{"train_examples": 78125, "input": "waveform_16khz", "num_classes": [20, 12, 3], "arch": "mobilenet_v2", "channel_attention": "se", "kernel_size": 5, "wave_strides": [5, 2, 2, 2, 2, 2], "mixing": "mixup", "muon_scale": "match_rms_adamw", "momentum": 0.95, "nesterov": true, "steps": 4400, "lr_schedule": "step", "weight_decay": 0.4, "adamw_weight_decay_other_params": 0}
Rows from block 12, named by matrix and row number. Each number is 500 + 40 x the weight over its row's rms, rounded and kept within 0 to 999. All counts start at 0. Numbers have three digits each.
# convs0: expand pointwise conv (model.blocks.12.convs.0.weight, 800x200x1), inputs 0-199
convs0.15:424565461423453510447442520513459514597472518558545478542503425571511494533492507520470443476551440508465419439402531454499543521433516434546491485513506424527449529406483464502462522501536488471530532502564456467447519522495513519483529476580468503423497467510452524471470534488479468522505520508424510551482532458509488493524386522431492494483539512475526544494525588461497505518517510521473511474563481490510465546518498555526559582534486482550480473512412439473525507506451564478501534456542521457522540484472500540506515490522497432504542452537461472516485480522478433420449520538413499483549529
convs0.16:446440451476533511480485471519441460465452512493564497513494521414486520479505433462505526514486474456571460513484466474475539554435569555585456524451497467477496527522516494504454514492574497538525476535481466517520491533484469514478486490497508542500536427506429475549482490540478529454567403533513480503462562499537546457470501460514515486472557505499472447557514506540522510475534468403551503595425559461555525503526586505520568486546506534532509504477408476479418527509487460485418509595477569409454492450520460402537442478498472514526504451449450483480485511509469497433550498499497513455543438
convs0.17:538528439433550440622540507520498546505454464528423510464517435576468492481464504569426525525569521493508497500433550513482555494519401485556472537472441570547510490571459516522492520474461517508528480440410510457493470443544448495456468543480493444486439538499507555515496550434459477533557522533458489559484489506520479538477463443525471587446466511443553421464472487564605501528542566459487539475534473568495478440502513468519441532465475504569509527507502507521516506495538512496432490480502473541505465521514497496481518520498504484503513461530516413540503549543472470500522503555550488523565575
convs0.18:528492411468567471461551525515455544578466450530556467516474436496432497510418536462451492440502516534478472567412563449486516502511533494527547505496513495525469505504496501485473472477553511512536546392522489494538586472537486550474476506469436528481533534502553579479520464529500462509513489531487548597441596481507575479531484512504555483503496474497503498544477508511470568502456516509429552531495554531466545471497491522505529388473475526521527533507492528441462480425537491404465461443567424561452513499517469448516453434541536462499560499475410459547504480485485533457504536488483484514492439
convs0.19:459509502534506515539475520536483471454579489507502460518503436437494536575541539497477485541483462472482457507514544469538533436507422535540417504508527481552460466499502478531494512532415522463464526491539480541568441472495468539526511478506451431495452515470479483560495479515500548419494539444524539455416500528455564529536503475487514506521494471585425506501467554532559438464435470512495487536506562501487432479525558478467599474531475458510465454475585451587494507451436570516480516523542544497438482478559565429579473506476516491613450461506554502539476516534515496492458553524506490449538562
convs0.20:520536451582510507526474445522558474548467469426436421521413521482475469503487477595468498560464494538456503479459549418513508510484554556546447500485589523508450512546559511506527570523529508488461432463511545498452505487503550488427450459455567483487535570477442499497535459554522442508498479475499538521551521492505448508477534569477478459559500527516487561567522522559515486453469421486492525563476527427487540490486480521475442448465489468504496508443484573420528566558462473497552495483454472538586450470462550519501557526501468449520554515499512505499460552467528467446460458447559537461467485
convs0.21:459500515487575530509544511503529473474532527535419478557516461449480475564485452477523490449508506398485512448505500523501474491520510480447480488517479469489504520441412487483504544547499557534511540475420446448483484415465529471517530544552544465476540505556529500472498494498540460461517515513531493547466495500513529496445450507479507488541437476520464528501546506520492481522462423409506516499452474510507557553500483502536520591482502440383457473578446506506464495430572436552466603492595537481452437505543522488555466513534569544561576551540426530480459508415471474494515517529501537532485431
convs0.22:576522544492431530484506444445480548534559449522557520509510473560434446521492446539582535509459527478519513493503626519423435528551517510541550464485572439505506501519492478472458534405457458525491560549530483496498548508439505490455539507496511519507508511495494426560473500444567512458444496459510510474546480492514513498448517477496532539541494485489528471566560514561534455424513464479558478547472505487513538491500604453465455539468452449498534536490529423484522431518495555536547472447501501499501464479459543616486554477434447544549509544450472442432488470465514504511550511496571532492505502
convs0.23:503539484499468496589525454550435569522514497533462503506475429507497491495455535477459490529483466492446488543568522504521478500495511498438438510583517468503534515588502478549469501522448497433494463470557511449405507497533520557561491519503432539563508528530534525513497480502559602529527512493471546507489457499452471422514414477466510522525453537488528478451474516476481568579487525459481495440502601542487473539460581494512465445549479471503523497480454555472501551451524547478530568408455517459530498499480515568476490488511397531554475481519554493487464468482575425580549494522506500415459518
convs0.24:500474441490512491457480581535492467497533482501533627506558522498543511420472540380470478449542422479507451434473445529529533520469424477505541510585473498520522517546565468537464511464504501560590527519463468514458465556430453446498525496432496541496495455519451564527549493494525433527468515514498501486530563486517534488496481530475498579542530598498529514546503464498427495443495479465510517483472506498552475477538497515550547431536441533493521492519461501515522538462466448506469513501479443488510453495474529505423458493465493392449465469430468464510518492477482427433457571507476498548569459
convs0.25:481493490490588449478530517500454420518520465550512517472555430439498540534459491438537479505508453494473480530526461463559552546432458496557495455552551486422465496460547429441551531464554533553521519448513523510517500519487525457456516483543429527459593459532479461443522511491529516498539469508489519552539560449492508583547439555509493460544589458451489498456451529472465552467546496478488540562485512485514451481493542481501618477571495472513552503538446459457441534513506474532500518431480535462483448422486482406519475507508483512480545488448428534522504460439465489405490482449509470504534493
convs0.26:475459452497557470502544488492456505534514533461488509416550494522453491490511581472470538573524479520518557509496509498437507474482485542476458519487468501454575458509501493564510508534486531541501544473451440478532393452510467475480557476458580542502494511536484568496525535532492510502568522537552469451516441437548527584531534532529528473458445568512527483536475499511513480418487503427428593493535513477583490472476475499607500568519467481433503498471518514470455510518525516539499547490529535428536442514522537450513498560478431602534502559497513438510475516544485546446587449499513542504577553
convs0.27:495536464449515412542523531498474468508521577546524455507508579467465564569563465473525472538478449502477466506491512476511476503545504487542508462515462469505457525546480464453475522514511552442480562457482518435426502495529455529507461434527490550533487448468494457542549498460517504513489509460531570531486598512498467556534488472503480461448564514419518566480537510507485532579477581470549448464523497545453443516533527493606603545530415489532561494550465493489465526544483443460470572464547528488544485433500519489516473547507468446535554482498397492501556506491547464436536528484432451499548504
convs0.28:551481475535411557449493449458465495511499576536473483487579424512473512582488466506564516519541501489480469412475518439509423490502470557477541460458493528588461533468458499427530476495570447497471527540509501473519532444438483530568489463527528547460463536565512473521521509465528520551526522529477512526479478568461457439463468579495448462478490461516440471487452474514491535486531559484603546517568461406527496484503505415488575541488493391520508493531480500484490491513502523595501578498480476464571453476498510453456481537464523534499482517569490479451523547466514502484505579529529500532504448
convs0.29:562514499492502520414521543528496446564482521535541542562473477507533496443446469477456453578484459489527561518449505511530470535477491537486490506526507461473433474476443523525491488493453486532526495554450464520531414512518570453526510471458526431439513407540478563551530567535489515539545550520457481498432546479458443506482493582492496502492571527573498522502483478443577446531485582465453540445470388450456570526480513505542523493509560524564497515457516457552514538538488508516524476531428484500537494497554468438447527544542485514511456463502447461545524401511476493529552520469465507472461408
convs0.30:475505419479491471510518508512418515546488473420477554528465470530494519557473449445538495472481516520515503569540533565556549539483503458517420460473446512483422491523499451480500541551472547415481487498481489529463523544467543503552499529504519480558466547504605518497515548601538527510491544481454605502477518435501554543526495439451502510520515495506472546437439523477460496461496504519478574363517528508538469546470527510459512514476497436523504427466574509411498494486543504498497530463539543451463531530482424483468495528515492510496543410507490434533504491381522540483487485550472438499487531
convs0.31:557473487511551473475500478504464535481552555525511438460554462551510472569432483530538513554466460481464491480472535469492469508472506558498437494547538488497457509529498479508465558497510526534454500464512457504490508488449500556498479518519454532460497451528483435585534511493481629533488474545460503519483481525519480438555508487518482511525517535476464489503577515468416437501562551491439461464536585552451522482443471522451489506483546549500517509496453552460373494437430527501528564465533512519491530416537563469402444603513496448467514480495488553552529464560500595451484508499459499478487581
convs0.32:466479478503536505476525485467538495496462529488520425471527535501496573471502501562529551490597529472507480518478532628523448510404506474490525505480484442633429551468471445503465503524462559512539503542522500619531464510444579488558439509490477509502492552484477483447489470485461465542580481493478523514521510530532509464513471516409437468472518512537571444494506478484484459468453533466525497451494571458502521430511424412505435456500423443477438544475496517509453540475488498524460567509469583516511514526552536589516543466467521489568528504472518473559492490458466504505475524529482476505487539
convs0.33:520580545488511549448528507433505483509486508536491497483554508512524565531502512453500456460565519458500439469488494534442522538430410472478491441471508595519510501537481451531475463479505495523512469510476522489496483408475498484461485483486475474520490580520533470494505526459575506541427501597411483482476460503496544451535460532492425530490497522530553552518447496421467518493549521461537462479489489485489480505470494527519522566456447581455446493494522383485536563498471549464494477435469488487489599457461537493446491490530522477551447600537491599537578537515526536513483560582448536522502546
convs0.34:489430505454418552498510418476520508509487444506559470486493446499545508459537542491532494460487594492510467413521536513569479505474445435512469500507576450475505486492436451544455515528505427518522489519571548507496468541493467497491430576489501537542495520542576525497523530500448542497495442449482536550432477525541467550501541467485567448561452493524508538534438515444490417543497533552546504473524528500518418553504499511529499482558525512492471530500544521465525507511508577473547443467488340522470469452572444498505503531461552477472525511440500488527552502583529514482518535491538488433553544
convs0.35:475533409519464570501502479501472484459480538519504496547457505499574494538465475479502475436509412501511509477492567444557477531453535564468512497466512548474500514464497430450520447596509435544557541550431577458381524425489468479555444556502461513448500561531497548531531525488500422463464544485448551523498523510529465519536367504439483454516485471529509477559531546512518484433503499439509520501524521498507516525519500458568517512460532517412564497547499499435472515483573554552498507422516543442559517431484512493474543475488427478495485497522453516497533462505515414500501482520532539476496497
convs0.36:495501485460510532510466497541450512530536481503506474489501552506474547470418538486514494439523444479472451455489520477475609542523517514502526426488453491440510488510451451522473511586463423493507463448478485525540449538483483372536534475524438517514498532468504505572527505537481503539510479472505553540430518470408547496441519562437506531509498513541598516522550498436475537530500469463472528503459530417499447476551483532475511494483560505517497549497461581403461551482581542503569421517514496535477423458550491523448505479578546469474547464457530442509470424455484452472464515471460488443515529
convs0.37:519487478483444524493483512503397520500475495533485431455516445442554523445492544529535502538453542518477569537569492420483447468527475475488525480539502459472456513529445479529593465456516523412474454481535450434477496472444477487560471546491487547469546525551564626500489482507468444468538472513496496535439487509484438498532538491456505463491435491534565524511529526541530550537531474487553520482511564515547510453459514505545475522495416576458471447527564521521413509466561395492510524468483506481567487502517487464488495475457498491452543510547483552407441532454508480456503453476492535430450428
convs0.38:538503425564467566493545486458488432535522479535473475492553449427489436520514545554533439498506482507535484464489517485449478487478457550486553478506567534519465534438513501488482464425443581471491512523474478534568553538532500510472480440474463515466503568537511521482460531554551459503486478571475557546462468536536507581476508519507518569494458489564506517475508497430495479548444596496486515481513463550501455441546519545571511491436519480565523538492465540478459506500526499434474515491510456459555431485550490530490493522565506635544600529502512530491524540553536492422457446573501563539544499
convs0.39:371463505523494418565448473508500520517547559514463495466467564497510561488484462482564439456552489562500538416511535557515449495492511539451438552583533468540411554534507561527435503436508484468450533474547590499548578515541517559565529456501512496526528459527466484523520486561475563486509492419548496542489464524448538523500512443508477526499505565478454499478484456532500450488454474427496556437436424500473519539476519481509544495487543524503475538524520460434524520453537492463507463481510453427449528465528500492465478545508413530508483509530498499486522574535500483489512471575554436524503542
convs0.40:415537516492480469518434495528486478446423407531461517565554545464537509582443517523417481586441500435544583493450530520556487420509548519475492498455525517538501504488427466466482499502524456562519536501475485447536512421496465491496479502534423482510526523595527528531485429542507522462476526465433510501528509466468478557495480467520531511491482452473529498503489457459439508443482579538550493467471513496535490459437566519445508476563544524533513515539485590470476558438507440466453517456493535440467485511490530492526468504487481561570514437524478455475464572522587470539550418489480483512482519
convs0.41:449464559554562522480533522483519458497561480537503421470539577555498491542430470513486435403543507497486516536495555506485456540431556482560470530479491501480491481510591481497512440495582566552529517579485515492484529447466478451551500512515436449530485467471553521419517526542424468490545513475485489490491499479515515540550555379529486561462490536471484482522522505474483552464430510524482512558431561556425470505513517486543523492490585522507438549458518529557510513463516485491507455491532397536534549492477558486549469512474441522439545549507526601469512537511490468516518561496504490460458507
convs0.42:476533514489564585471504455409482480471533577524493479483487415504533456455472513484511513465587587506541508506488533466457526494510498462527484532501541457514493490553487481472506475457495507494464494486484532479537476487536456562562497476497527526485480529489514485509488434546488558491425470470508442474410523461463453440441448519456532464519492504498513493498522455488445529476420516565502526424430514398474545488453469605481487573467462490505612494497465492548460482472485456456547465543416602510513412556559466510528553512483543514464493477477490467457508450547502552534459524509515522523441403
convs0.43:467481536584469440422563495468522516487484603511454508468569548469502520484501525490512534516485552423557530466445546440535466449431552556453531597481440507527521542489500511537464557513533542562464472536489459453498417475537479475511472448461489464466521509500479477502495542507520482468463481522508455439420470488446482479470503470422434489513527516503479440529487517520452470499480566484486520493548540541469526426478486504472450389525474480504442521480546555541504431452443515535480510498451545523478535532503491503498553473545428527495548472521477447471571524518524522552585408589487566526498509
convs0.44:502503475545488435558540536526555546452521488450556476564522439481472480516469534529433559498534568565461474514518514492517494617519472559493574448486421604475436516489586501461535495516500513507459561526532524582492471530538553440516414469476500500456504492472500405503533518575450467428502497414484472498604486518561503542512466478483496486458491543425508537415493566520484470490490463574495497496448592563532504536515487495492546494463497513460500535501575510473506509480496457534449501506521519476456479531506477476560499449499431462475521534424520519502494538482488519477504563465530445477485456
convs0.45:492445473461498515441462466512510490525518491480475482534490515516449523496438455406456493429461466478485467460470520531510543534487490431458460454442499464496418475441474462451475517477513424546482572425530480480552471523511490542454522471579427523466571511535472545471480473532478499477528501477445558594536595507460546513491465553464498512531516524497465468517463545505482566477527528531517481517523523543537486526590490488455586510577466528552463415607491490448479495478536531474490503482536456522474499452500513414529487460516566410487557472422445539540526442457430449491479495493491460535503453
convs0.46:584487504537375487526431506472543529458575537503537494455514522507453506567501581538502530504563522475523463423574514547510473451460505517520487544487497562545530549472493524463478485514444481468491480516482503521546509515534514546484479406453497594580555547586463466478547501515505484525509472426507539496552447489504436534511487576518546490401474489439512477537508483449519561508465510489475451586521530514470463508525490565465480421534551502546517483487413586519547556535481516455481462529536465492517504482537511557532479443548514524554476493491563475493521584493509463476466471555471522535435484
convs0.47:461423496454508498478429483471470499550504422534539428505540532558444523497451440502545465487461531510432468482506535544484601556467471437460484498456445465450480531477461500458466509471470503569487530421537523444509449514469525448559533470580469541504540463519509534449533518500532498541549493485428504511475507575521520498519521448453462504488528432543495492495523599471531574474481493536483582524549526511490516478579506454478569548539505506551550483533402505474497528489552444502537457484512501519438490475458520406579447551474493454467546560465487476517533526516476474399445468499462488523500454
convs0.48:463498535393475483497513552541528517425471469494438461526471520505512459511468406493488503536500520527501542504476527519492533495538536496507437512588436467498530452514490569438506473534552462624487433453516464465478493522488541495523433502615479478515493559502525478476436447479510464561521485459481477450459506564534483503492534507547466477500446508503446453544525509514508541518496486564529492485488532446474486451513483435532505516574497483474549449523451476461527470455535562529459557486488495551516490488506488527559429528572476474554495579481534467636513388475538514500477465508518407467445464
convs0.49:502485462446489471531560494440522443536429478540453498503451497468404500501545456446486564494460476441531561513513515504463495512435454499576560556490468517447525458474416480438471472473495478480527545528505512524575507511515417545429424601504526504534568484474481567556532553457485393554540454483407513552486520529527505525488501522520461523462558462499447520461544493413504470539482510458481508488478598512507538497515452523520513530527533547564537509498461483521465437540505443502488435478534439520513496546465516492446528419493544461510490484490525509496451547507520508510552548492536590448461515
convs0.50:479492523477450472483446452486583461525512490444581514552498464485480460522448481537502496501434520557484506453430534510456450560511461525479525420533483535523501559508494427506538505483487499461496505428523478524441537559429519457530514513476472480496436486493531500470470512478437411531517501489480510542441548466524505486470450476478504441500454486494469471488493506560509439488568522496491494485484554496513489539526543476468561574477424554496508432569598549400474485493535499506472480540500496538516500506497449406472469405459439554472504482502458501514494574412432444493395507550497445549586519
convs0.51:525525476498497474487487568511403468531490402490570457495541515512497514523465513521578545461511460546581514507500439504517411497500508390496505510465448471473551494547499541468577491464541453468509488511503487547608486550465482486468557515444470518451491499443477493435489496499478569510523491484516525561526547520531502507535516457526522451436541522568502551538511530469501472441494473425523518602492479523485487470489458492437490509489533471521561497453493524497508479469554483472435494502488466442424452448567558462515455439481429455463510547415513508505571424476470519523477520389491544520536565
convs0.52:544473431539440493464550463479488491472500558534506466532469497422481579511464570464526498473526567491526540496457524514494503465451533541510491527470574517454470481467510522562594459549550501574629518503457456562512601572512458494485511499523503587533509483468488456504448573456588499513498585556480510498508475571424538522464502439456527504530433509515558471478436531481443515449556479463469517561504558454469515493543485508515491542579482456494514454536538508471502588540465492509476505454442509496520467505525534472532518527541551484480516503510545476595533451481535528509463499520547441476524515
convs0.53:492482519498516529568509486516469460506470556469523461439546547505501500514541478454555470499532402488512521495516555422458524475461483436495487520539512482480522550522540490504476497544467419475590482543556535501508418534586515447445489580523480458536496494447486540585498472478553493501523514473426473575505435440404522453447424577488493497529533488532538547530484500456489543558524508451496539513477510425519432519460503485477465519497473476533516454492468444529490459486544475472509457584529493465535434521447450516496497513499469492495596545448519508501575492432400467486533566468496482414547469
convs0.54:480522464526488554511518503439574491480503445528498545457486519469483490516448502568568455460477497509509543519473484509486526461500534468517533439516514481513487450508522514515492487543511495552559541447423480415540450490526512432547555500529473572497576411537507504495550472473581495519541510451506506533530464496571484536448442509513490478479529474485497590552556518507554505528528518560493527540521565505470547444552532493462565500526553493499519531462429582547550518408499435476441469563467435533462431515445549465572435493478431461404543488490491488502454508489445473505475520498622531507527470
convs0.55:516481494491534493491512499495495566492515436540470426550488504513472578521443444500544495445450511440536466486510491465518527445543549456483477530520478463487528558511541488515462454483525503506480489523432470480500479494489481482456512483474480586446551520482526550474481550475502512455514462521502519506564553520537534571523506518497482449491496487484503448493532555467465491553514499457513511503525552543497501483467465495537509465462559537551503429625518458462457519488472414416538530476492481607506479478562477489500388495552599523474515518427456586462510454506541369591424479468474566494499416
convs0.56:449426418422535500507471412552538487479524455487470393547478554505458423428533444476481460594531535477523483542508594550472516513484469487528547465395532536521457501546564478597479519549504492520526547494519493466417497532539477457439502494514497466581488529495387468532444519472512424502491478527525503532480519529532525490512501485523487525533516456565497556537469544503566530507549480508479512465527578529544534504472460536501468491430503578529511484553428465456477501500455449539450477465510511455551513461482452457532491456466453576521530500563518494493478480454549460470498491479491531497491527
convs0.57:529476479492514482563474450518559516479510515494491511423523450542494480421517472499550479497524447477512476555557530488485592583502572584513544563480529464479580495473546477467500456562599528503456510581438534478424521496451455419502438463408456504534523514515533472497531518451441516475509475504503411524513459468454587576507500517441489471488513494470510516512505492513502447442515500489463394504489489464508404482497455530462433517463563480528522486509468507555514540505425460519523484497454516503452573471511537525498414537542499572452533580508532511541534532501455505486509468442499493468540490
convs0.58:542522517439554496455535492513535493469449479520522516568543499494472585469465465475516553566451450441503551466481506491464479522521443560507494521506508567471490440511508517415535517501581582511525424508479466451514493487443528461595457468554508498464535476541483590504482502479502553544487535457474426475507512444484557498526451511573494494487457474445478431502502472500493521441488467506515538447478518482468539484537504482527520521561414478502482607497489437588483468527480553567540461529513479442464554549440534495505609499481529458585522422502496450492481522550556483493437527489432514506526441
convs0.59:511547568518547502588520570554471516555518542493511519525451465542414520474479501483567518496485524545527557507476447497513535549543513519565425515543483513523520468519499503480604502450536479452417610525464467466539516487547576528536485528484541489593441487426574542522493487516544517487517464483523531488548514478508558505496566556498481506508549551455469463543469512522476517504506563431479463512525514445539485568506533471520364566469467407534473553522570522424462497575539530548477488492496573520492469503416506468542473499525520502524506512515491552483533479446491503475486529460507468512499440
convs0.60:542447525520494540562504485501476467544519462499506480552472458505461520544520470496557538514469530481520463502550566518501615490414403552483529455527462569464540507473543473485481473480558503524519548513557514494474540516449487463536454549516537444525504552449515547534494506536494501503483431540454504458473454520477486547521496495477534479502441447567506492449527513518495489456502534484501537531520576531543463499572545531577444529505491459510591599491492532476440502462455537475512532496552579566487571493390543480516556488500485457515574401404460527469500526508522496491434585441525451475502510
convs0.61:469478536528473480460497490448515489522549440504523504503539491543496393452506476511514504503521502503463549476496503463519485526494533399463485447551546501473535494441506480494534468488469503481576491468477488459584445429547500477388498574501487483546511477533534487543547494468477434504513448444430478529496495462456514459501548499581498527470537528444539511521497493606463456377506443518483533608493466513502498484546538512512491460451440478467505543495527544566451545433514445438514468564585402550560471529454526461507503528518445523482552470520544470500496499483421497476515508448426460518465473
convs0.62:547546442545543503466509494578475519467528458525472427578528565473538544487423495500494527475511480455452495484448535455456536470487468465465481417474528561535530480513519465520490547522556535502440502479469417483544551455494485508474516500532495540521515490493472474447572578472508468483502413459537447441530554444529514475537513464484551470523480531466519457492499509496480524453469540449489590524476543533473477490470558467487479521542514473530523493492433558525510440440429525453601526465450475510496512510505590425523532502519514481528490474458417474555589528514417471493499602498565457503598495
convs0.63:503540482526461460483502480534481472442501475587534538491456487480480538548505506508429469515462507527534532509477563522542506484558438431424498516487402446443452477551546463447489485528463461506550502466499528384495451532523436476492533491571434530526538509541491521501516480504511436549434549515432559503453539515552532519495495506468509449451538481505528502510571604523502544506496531452552497541483500467476551475531563535546532557543425468545492499536438483511525526463520479464466503495560505545528491475465565457596463490478458492455494469536405522473603464453559442464498534559528494535544448
convs0.64:491461544474490493514502530498555501508497512513535469514518476518520546494508527515529505510517480521485512516537442459471522493528506462480479523509562579513553521484504499571477501501420604404531494497426383366551594517530445408508486462500535475527496416467507514566623490560482441544412526456507525506574482456559401500568575552457488473499432474486456500520452537525506467532502463502515531542489517427573481501496483524479493522529521495480482447487471497511471496518546489579522524508509542499493512522437536498554505496442467521479503501530551465492540499560443534526486556508430544502536469
convs0.65:491550478501534520515459497540434495472433488523462555496533499515410511518506585443517493512444445511479500596493561484443555449501458484489548512450506536515526447499566480487481567490484461555517435548555541437521529437486499499481451488537527469549475559498496469398534512482542538609502456541431479473478423546536506449523487486468509488480474490526480422499500522463508567427573541503510559541476530546447502514425560525556471479500489475537440523493467469468470500448494505462527516535539452565569475536538516510498517523551441521527553509515494465496545562513574549532454489465525561544605513
convs0.66:449450461504496447474476524506506507523486469541558474535545517497513571495443499468478456455459460434485508496520494510550619507442489411501514467527540429535427465484537459465445493540498441497514536460473511461475502508453508468525483463563486560553585498497546462482506525498524488487574508458412552545508575497563495472414465493494513514547568516491494509571500541545500562459541474447525529556487476517512554483527460554448582510580474515530493498584458509426532563459550444513518492433484499495417540515445474447496417535491562416488503453476462521516506479460460463456525453475449508512497491
convs0.67:441553395556508406503528501531401478499476548540467543470456478490461542564445465467514486482469515520563555495515528518452522493509507499551533460491540550500500477481466520477494545569419542532544510515530486519519503522493466452470485583544506442478491460543509555476553467524518456489492482442532468507513517477531488503470541507555536514444442490482498472524530577478499431430499564525502577457541487427535421442467486493504545576549435492501490589509499563498548518505503508518420546542548460458470437518469479477560498564498535480485440470534585474511506449492490458509600471530529520395502489
convs0.68:521554493512572460518478487489496586519475456544378494508489570481513464495488514427587522445468443501500490530535481520495537483521536507498467535519528502446504452510521455460457469564533450482456550507432497499416512481532512436531466498497447537546505542560526523495528481498552565506536453482448530505511440464458502524461464500477514508425490507506521457585415586523484518475471429526531479528568539495485532474408511531516470515470486559469556514533442506453476493517539502480499520527516548495506507508453538578506541491480425499458475476532523448632498434480549471457418538567438415539507470
convs0.69:442453508542531445554434567574409498445498478460487510503440514488501487490489460452518493522422565454458489484466475540513516523477472521445504503566424519490441522510496522491541499612500501464470464466495570508501492514563581524555528445514482505485515510534450527527498463493494492556426468501533488438492485540446438460513465471517546566500495535504532494501489484556445443531481512453496536474516563431465519497440474445538476475473482480511617427477496449507489493482499464469583530554462426454436520499495467565503442518502455516532461405528507432559520505442517525419563497531473548518533566
convs0.70:462520509440398592543440498467456508493537496523475525484466571535515428479489498485536520473461462496531507525473538545655559486494596524492456451569514514482506517509489500456491609456553551513480515411458494543437605494507507503464456533527575503485511534451590530600528494533542505463538493548563548502430484470481511482511541538477471500503514527505496476501474478522578521480452469523500577519443538511519486564463489474544462498506512465537501533567543470489510519516498459501432574547508573476507494520472521525497537542517517530487523510542549528497526537559498485540473546532418537525538513
convs0.71:489515458463489530508538461442455504460432454496501521605522537474458526547510536517499458520501497539543499528488468486499501540586465453515422488536471467443525590507571533439551483552521473509473550442521527550561469441561479449514459467540506439490546512467496535517548537475474438495486546469539538525492514498513486430488419542466512585523467480552457488490488462455528449473494487492496533565585460487487466475536481521512618518493576511571489547521535426506456550483462459444449541533454463394487558455459491447540480495451511533553572493470547481460503532530559457499452495514500532437504484
convs0.72:465477520484510484491460545507448459488480516535441557526520452452538497578490405573521565453521534482541527506477540529501500463471510427489463459468514427475534503483505471506535466500494515557555569558429505482484508541499464474451472439533476506550508437499417509557478551485487500528489497496466530509508502454529469503478508549464440534521441506537477511422480565512524428534593528565514494472455470504471541494554504528486471498468555541563428394504607409505564506506508422516489504568496483441535544530410430513501477511444569490475507515496524511522536566570509572486497476540513528527573482
convs0.73:539428471576435576480467485521506492463518593568421481488601491492474460507479499427478532469497541466493482493518534412508545560513480494564599439574480523452476505569526534512531520565509511505471530616464501499433538433530521481487471495460503463493488520534431430530536446508426516480520477596506465515463471534486477522522436508451539516504465449491549451525533493476519468504486554490479498475461508445527480504514508488555508474534461518559530569440481527479542472542466509488535490503544558437525545525494415557557511492472475495541492518523551502403504543475582445536493458523488520510511555
convs0.74:482463443525484580528445548490492514395449538511502510496531543477439491483511518486506550539507416473503467466516521490492458527509486543480508458460502479444476527499506478522363512527532472498457526523548511559455453507519403536522477478561583438551576503443447473530465481540464493471514498517474482547492506484522537473469456494567591566498473471551457433507488512482503460508506510426459444475529480509452497493497453570426537455498543474528469482549446478483552466433465507447453434521513466509507433527477557442555509480452416488483568505486473483439507553502525504519515572531574399541508508
convs0.75:476548546540507526545517528503512500506470538507539454485456471468520499521500482578421540591504561562451501503465552458460498538519511487549527511440498451480489592491589500459493513549532559509483525521523513455528439524490475426473438544490567536564537516502496481443544526444511529471488561457495502439483488556502482506457516490531536511415532537519501443447548532541465439508559508517487507459470464462487571497515469534513476445522489508556531454501504439579490647538489445498407438517476566446503455472529495454539554473428478471444492414486523537523486575496463513499480475541432458530497490
convs0.76:487529408513533499525538531554469472453489469537507486537471418494539454553451483438410501481491510520558549544470488475480461476502521490503487523482452479487504541514549441466498501615497535501526541534503490471454470525499486423561509463534487576477509564489493542517466580462531501550550548489469524470489545504571536487452487500472478537532546485614472517442515559529464469571509531524467595507547586489545483493495491523458561451561523591521491466498484497469492560514538381483475514481404455491495535509571559426504486516543476438513463514522498528449508440513490433482510541505516497444560472
convs0.77:487458424495554438417472519428477531539553493523555573467541466496491565525485538448513445501420445474500532428551531549442523515478557475509481519521532451465437487471567451477501477466512478480467450449518446481557484486500524483520554430504491557561530496552544505529523518551564455545520519483443508510581512491500475496519486522488510513515503497470461563488527569556458491538497489505461570579472529594467448532474522496453541414478515443551499542488437469581489508416514543467446515491469461427508489482502537523500430559497480599522508474439532518528524464573431513507487494480447517447501527
convs0.78:468495448491556568463580524482482503531510437545535513522427488453525520471466454513486531494473467506502536476464496510544519506479481460479522450467512449451439437558483560552538484479492540470496424480566508515407510427608518514460586457542507518495555467438456562536528545512533475513561439560510517508507499468535576470504496551462508460531537450499467461537476474480458525400511521464472506528465443504587532568507493489534516453463519525590581533534467491455543438516464513442546526457491494530583505534609492451490509475516501424437506542552500540460540492504446512458512525508477523475540511
convs0.79:469502440519554492517508536500427566520457471452442483520541483548439470468558570436493516526492480484509509521504511433467504594525456492536535449435527555510461492512480485506602466536472508544462478490431462518483567464441537463471457462491538470435553496526568501420478558553534522419513545419564522539438493514468557494490431482510459601430476558447442504451518568481508553402493515515460559476510502439496445457516479499519488484522467510482442544482511466518535502488505530482522466523526563570473480544514481456519405485452509526477503537467509500504539478484565522590485526500478488461510451
convs0.80:482475449470514561541553486551452510529550497538503519485489540580476482502465519475449516496509487448550445543487395493516509495463529446476544607522565472488505530486551430565569510489522462530505485434473417446433502523404460435524506533477502475555520530496514478519499509527530449521535513429522612464568443495506539534476513497522514542475518535549461530507515574542479559424491515400565530500540545506519415478470506472513535529513502444474475458453499497534520536438480482465537458483486535560522429468550413513556485439553544503436464491502512443519505493455443538491502494479543473525459532
convs0.81:414518418475575458460455477488459472491527438452566408530489501489485518535459518530507424465507486450478493444533431580485550519409436450451514503491553497476452504473508524516478493469477501563467499449517548544462419530522495530494507474546464572557562464485461433463536569525547469498553451487428534505498496490568486558521523564470555547519532515510521505475455494430445555501537511540487550509465512465487483514532474488478622504542486486549551487549457543436512487443515521471541487517503440477483466449473444487495428521490508433474514578517463449469559515491474460444440501450496470531525458
convs0.82:441542554540447486449458500540479522516539455550464476541555441502489497463504522513519432460481498497440496496492576445446504497495516466438495511522525493452451495504571551524468548498480443465461583478555416493459422458508537455511418485476501525436438549557462537504560488461466494526464481467492579440460571481494544511494537536433579499449529495543480537504522565492500527484522506483434582467543458476601490509455526565461458526455523490493482519528469520554475501528541545499520508520498519438510501547445449544498463422431486450576480521443527494527518440467497423458522559530554529475478438
convs0.83:480455497499466431454557508485402488496447496532513507537520428485462522520506534531455507510505525473513538509457505528587519476518484501492475500524496518476555531478491470417561505472471462525557525525474462549431481465511453512559486588592501501453474445534478491556506517549518506561474473524489498498530491501486569465422552470573470393480594538561519495423501528525596469458556444514447443532458485508528473508492453487495528524551494442470500492585532525552540446533514523377528415510586485452493488494512459540476475426513562552526540484473495496547549489454554483494490516537451484472468515